python train.py --encoder_arch="gmlp" --crop_scale_min=0.8 --color_jitter=0.1 --tokenizer="word" --encoder_mlp_ratio=3 --encoder_conv_stem=false --decoder_tie_embeddings=false --residual_init="none" --optimizer="soap" --one_sided=false --lr_schedule="cosine" --weight_decay=0.4
Rows from block 5 of the image encoder of a small image captioner, named by matrix and row number. Rows with one number belong to one neuron. Each number is 128 + 32 x the weight over its row's rms, rounded and kept within 0 to 255. All counts start at 0. Numbers have three digits each.
After each neuron's rows are labels from the 100 images, of 14976, where the neuron reaches its largest size: "top examples" is what is common among them; "lies over" is the class under the peak. Only what is clearly more common there than usual is listed. The data: rendered scenes of coloured solids on a plain floor.
# u: gMLP up (value half) (encoder.blocks.5.mixer.u.weight, 288x192), inputs 0-95
# v: gMLP up (gate half) (encoder.blocks.5.mixer.v.weight, 288x192), inputs 0-95
# out: gMLP down (encoder.blocks.5.mixer.out.weight, 192x288, transposed), outputs 0-95

u.93:086111143137138118109145129120149182125139090161178152162087086128122129132152112045108138110139144155150164149183090126193096161110129154164151149149137087089149146086072090177138143090124148144102132158191121102145125124159153134168079153106114074174090083089097156149137121117151062153
v.93:097124085144147109215163133121164157131088082188151109072119114183113155094135132127148109099141164146106164175125131158134100140105148094141151164173152151071170156078119156175160098138169147197129101144142086096129154174142131214158103111089148074149100118041174129180113201161065078144
out.93:070136173136141199196099136147088126140090102075117119079097147115115112143147181198154178087119173101127121198151107162104122134175139113137118118130163141150146116116107129126173132084134119149113115112092131169129109134170130077054156142113131155140185150102091115105149099134159127123
top examples: hexagonal prism; largest object: hexagonal prism
lies over: hexagonal prism

u.68:135053202087122188133168104106105162178167144149177183133136083156117134127153141088206139117108103168156124145141116159170069157129133102129137208104140093142152088111135132087136099136163128129103126150152106136116106055163091111113118132130135163152110141102156132059141162108132162179
v.68:151160147192134089135160132116101108098105149139136147140166119139066123124120193171127166163154120146125125110131108103195158117115125167131144134135091139121185079077129139159201087145129118136121104148075145145109118089092146098202123126108125101152101206081126166103178084129111185169
out.68:095222039153211152115113106112124147139079149140174070119118169122105161186145158060077153075176140179091123104116108119130124115145094101099147181186169121159152172106130171134107171139112151115192125125111138121121180147100225153101150155130133185142104093163124134102085103172092116078
top examples: tube; light from behind the scene; largest object: tube
lies over: tube

u.199:127121115147169132117117196110108166170161090169109113070130106116114139196145080092121152096127104148145150106067131117105078140119126097080137109165152143126080063099104084202135129130162129114104125117142079123138149160140083207104140174134119159141085116168110117173075135129166060087
v.199:058108109151186049050160132112141097147108089063109158167112148114106129147125121139163113039098114110111125138105110129136119081074135096135105060141090145121138187173131123189133117130110112129129130107165142143120116095117140104110164089131128076125158102184117144145100135085103149125
out.199:166180136155150150086059103195104116097149095162152102204144046098146114070115126198113164128191134156141128153165122122100131102115170183199163146146108169147106145161103073107118106185154148111184158151102087152138151146192134109116065085136132127144129142092151138150128153114120105103
top examples: dotted object; cylinder; tube
lies over: cylinder

u.277:145151113193078093160179155158138089126153183159170172047124144060122136134098141101157078095131114102100145086108126095133151136088169123136099112139095165077048172131138120113116078105121141157105082106126128153091157090143060116091122084099129158067142136145139128130144129151139096147
v.277:169132084149128061122158167135114149129158127158120138125208149092162131136110148148118147128106123125143092115135143073160126173125121145114186125183091132154113109106145147114119151139144160153072155106117111152151131087111164071034100119159164076129164152124153097094171176191075152120
out.277:106171129107133143051056108205073097129097082170088098124154102154093153115115108135132143120172178164122067176131120097155134053112119191155228107162167102125098144113089112147133160148100088124056161086178135123145101088123169155130157165110125114128113147115130092084084099131118151114
top examples: jack; largest object: jack; cog
lies over: jack; cog

u.138:055120097129147071158125194164134136128127098084172145099184201067141100159136112155103099111124108087100128134143126119066135121110148118143122140181105136119124143147106160091135135112062129108138131137084126135089151147157112148104151096132128143167163108225128122197059089131096171144
v.138:069126113110059133176148113101115143130173069123125151162124136122141162072133221093127122123147114098134086160167064135135113108072112130113114159097118136156090163104113106122140151138074150115131097098128085198083129135171185098153137197088095071138136141070179121108158157120083077096
out.138:147133137173095126112084122139139097151155161117109062088086055078143132152132136096109154156131132178076121117166134115125073118075093092104103117153099083097123076170086084124155141116146157117092053102126089112154197194115164132128100189105110093154146107096146129133100162158167089110
top examples: jack; chain link
lies over: jack

u.42:158058117132163138077178115109062107097108089167116096088163102098120158098114134119147084159097137127126119069123143116142193140170151070140112076148127138125108105085103137102116106126161136105150128154187169147092133113101127106127191120095129189170062147073161112117076134110123141118
v.42:139154138143092113101126181130113144136108153134108172105166146153121071171153088140125128135061175183123132150032133138113154147153136174181162124143161117165175138166119125122077149095122061089167148230145084157115158116106135121103135179093091105167134190218134105109129184037109077141
out.42:129174129069051140112097131114133168146166115131177147145123143193104111138161129130073104096156132095175106130107114150091114106042125162088118160130106142146140166118131091119079155148097106111136155111092093144172166139086069137121093110124103093029160114160074147134194102122106066102
top examples: bumpy ball
lies over: bumpy ball

u.154:114094121166122160168140164113142172142144093099057079107137106187076104107124121160148113149114117187111121190143082138126139185110117121092095123132143112139101231120129130152086140154148135108133172168119108110155149178135080171124172146127088151122094137129099195152116187128115096111
v.154:122111156176182101135079090118188136160089102144095153095110092184108147115148108148132169065123150193120128072164119170067117146130124133057070116145126133148117176142170192164132132184138082203126180096168095118123085160149084175127140129111081115138130145136117176150186153142160129177
out.154:127116159133145100137139139122130188141113064107146160141177091117112177155133127148123109169134115158167130106108138132144107057104081131137117124182127088148097061089120161126094126204142210172134150182103109126145145140218141157095107184154119145051140208126137155127145141076105125138
top examples: spring; largest object: spring
lies over: spring

u.254:097093126123121136168164129087191125141191094114101156099159080098164132130115137119176145116099078114133099119117118140076107117113146101081118092163106171110080136115110163151107115177111135203141132089080130180113208112101137172115149126160143135142138133117125152178040190112078148136
v.254:121138151115166096125155137147186112105178148107098106174145128194121134096111133107149097146162134117129126144161122170103099151071151109135054124166113164141117061087138090100151177127075167088101159101122125141181097118151159069101146109141074116117104100062172088159096113175171080160
out.254:104121174135115095137129101163065117089093126144139126102148149080129125087146134130102105121129153161057143124176136105163134134137136169152141155105149135157121132140171109124158188077147084096116119139143183103080128170106118181086151143092098152125130121114138101126134097182148103145
top examples: jack
lies over: jack

u.49:119130123133190073077104100154096090119127128182095080094060152089194119137151194125150110119106081100149119101117158109076203215120113168161151129130168089179152153128101154114167140164099152112140073107140124147175126127100188151087103111108136125165110171132119081048142097170109071135
v.49:183161160182168153165160113155103077167178170143058166121138149165155158165069123158226123170129115120121111142087138095101123070125140149118125135124100138114110110170114150122114128085143129106122074105171132183105119098062162096135144077066122223148158087146175107125148115122116139165
out.49:117153151122068147104166136136118150164136183113143166153174145153092099123112107111118155097095095113159141185145078196147112047144147118089148112175098119130105075180135119142101140125148129185096169153118108150148140129140135079099101120105146145090151134175143200167144123099184147154
top examples: light from behind the scene; cog; tube; cube frame
lies over: cog; tube

u.128:108106129130134106098159122152116076092142204132165170108126154101138170149127125131107074133151174117186149156182129135128134149124115094146119069147144129143113115100171150118104074153092139114135079092184100174085148094152083138120106130110158077204140134215149115139084171156106168162
v.128:145168135079090092135137119126161130153171132119148094127145150185200085136125083138144168167166135111163101143130123123156176139139098122176052181128082098106134062097138152150110071080113205108098107125114097188093140163132200085163157138109136118203142223104162132112154166117107134176
out.128:134100123128153102146137153097110123141131105134084091116153124128124097082109154127182175116108098142070103127195152094195129157106104175083150150132102168131129116145118122126106150146080147151106149166120112114126125144112151133180207154140140208037181115115092136138136096125082107143
top examples: jack
lies over: jack

u.114:092138127180145172104156103085143088166127141141110172185157085116132128117124128102112156143149136160145095093156174121131124182150096148087119088094183122197104161137153081107159150075127190092123092136167111098095119084106109101140118144139167059150167116159157084167163129115135099133
v.114:137110124090072132105144149116148128162117114122139078094133139124133150118060115140162122127098169097171116124150146081191094067111125098144204108185091171123176073116051147132177158147117148107174169120084115159143160136104148169112160128134139131137103181058084105111131139128077135179
out.114:104166125204167095143056096112142155126113153106161096052127109089178168116160144136146111135082138125136090121139186144135091144148166181100127166100110117111115138162096173134074118112104104143088094173129147131138039149186133134156128086107115114107145129177104073104111063153122074119
top examples: star block; jack
lies over: star block

u.171:072095121128147127146104138086155096132118116178078134169035134106156077159167119108140169134137133178101209138141084083089143143142160094122131108135124076032119043150126153100138134151107131097106158133141153092066119140143144116185143180157131124203127166107144205064081152147090126104
v.171:095143116085149117140143126100140126164163083138114168109156158085104120130123167170152153194117048072124136092116135137102140172164142087118161159136201099057131062139122130111095122148166140126118129081112133193058139132125113169144172091128134102148169145117210066130070101139108106193
out.171:111157119076136136087176097147132085102152164182143134179165126109114159128129151112117099115117124131182111116155115125154137126080107122188122109091154119121135066151094123148164131110129098160116067144130172099140174077181205122108134105030096123091095116113142091128178102108134109127
top examples: cog; torus; largest object: cog
lies over: cog; torus

u.28:126154152163176101127140144157198119159182123183045121200146103122107062094066077177126113145147156106114145122153123111106201137181109134155102159131148096108145106137129147121104123117092148127198110122185145079121169149129161144152065148144099133146159164134162174081143174114116126166
v.28:197147112121102089069124129101119149102126154060182117107123096166140209091104214158157093139084164146166135158139141060114175140097134161146171120124128129110059111111084060149143146142048176171117116143126098117159072108108100126094124101068129126118125113102139122133143127155074106125
out.28:137073093098097124137099120107155097119113093091193106069161149115167191145100174148096156166151072107126123139162160126161116129095160132100152106121100134126076107127091099089163130146116116073065147111043136109136114154104070077130127138117143122102116110123059117176077164141158145144
top examples: white object; jack
lies over: jack

u.225:084117061131135131084169081093127136101124092095087179167133134141164138154120102132145152121135088169106103119103150088160112115138124149104108156047104143146095115050169069109103106120111090111121109095091065152123128060099090085083112075106133162122156109069144107150119136110154173164
v.225:164130144124098145151101143204138131129196141169083122136117117052169114099120127164104125128123075184179089120114184077132145143145142134138158094080125136206109152119121193069167135186230135157100156131092098147124124087115078131120180083107084172148073132142054161160128085126117126157
out.225:150175127185112128080138083092111116174118119157168096100126101065141133081172141127114117123112132164086138110216107104136115126125143096147146141144132140125121135138089104142152072088215132154150088139097107072170126116177168115128057127105101136165146154103097134142130159154123118162
top examples: dome; bowl; sphere
lies over: dome

u.87:115161108076116067128151096123065073093108170136105106144130093096076164088058112083088099080139144139166152146169085113059105098109141096122149121133188141171126077122144126099134106153141120130120094123123125065152173098116142155159099120087187126128034149098133173160055173056092133182
v.87:116118150133123154157147157194168145128117138152147078135072168127093188141162121087186106122121125146130165175088146077116137148120112081153205124130108137113147108129092126121129193136111175149068129142161130129165144182149115171103157125087175130117103100098174109152115195100150127104
out.87:093098101103121105113147047168171086122088120148167148142116136127122097107175086172114128115143134125123146120118160109159106051150133087151086129070123088133095107138092184112156119078081199099129135157188147123076138172127141075163129122099129135083135134182107137083130090146164120111
top examples: chain link
lies over: chain link

u.140:105115102139123157190114174150104134165177158130099131142125136112137086078075140183123134108124105121125124107084143110140145205076122091145103165113101108148170159168147140125128147118151141162161074145170114090184089126102109127092077148157127091144158177173087139132084143111221190134
v.140:117121076159142122142078160152122126179061170135180090097154081102115096117128152110120162160117126171103133068141158105164120117151097092129132132142141101118099159153105086110201182070137158151108136075158148102172091175142089157137129192106117145154087224158182084143122173135164108098
out.140:163141151120126147156157094093185124050134122215072114163142134128128094185160133089143150122082166156098088137119141139108058117126124111147134088125124128081139152079118127123147073112100160120119053123117159141113179184155159137136146121092151100163128112126131144133141114190070049121
top examples: cube; light from the left; largest object: cube; dodecahedron
lies over: cube

u.117:068120127158062158108118095169149101146074175136062098152169200158113120146107114144110163157174186153067158169100132049118169035137112126129061118133141154124138132050097129130108116118140194095135099121158113156177102154141105181124116116136104118149143127149091149086225174150150103145
v.117:076174179132111162118175128152112141123107073094111102087174173114108130162133101063172091162078162199112161140141176094096135086162172121165115098109125125135124083131135093115119131187145133110076096190169110169124148154142160137139150128122086146131166147117108178114226128127110132080
out.117:130146100081172130161151144120068175087147103136105115100106112066145109071128142124154120073080104100229156085103133182137137165097124061100116135143085089182140123156142100109108064170114126194130148130138107186142219081074149111140141133138169145102163141175133114084138079101099107084
top examples: cog
lies over: cog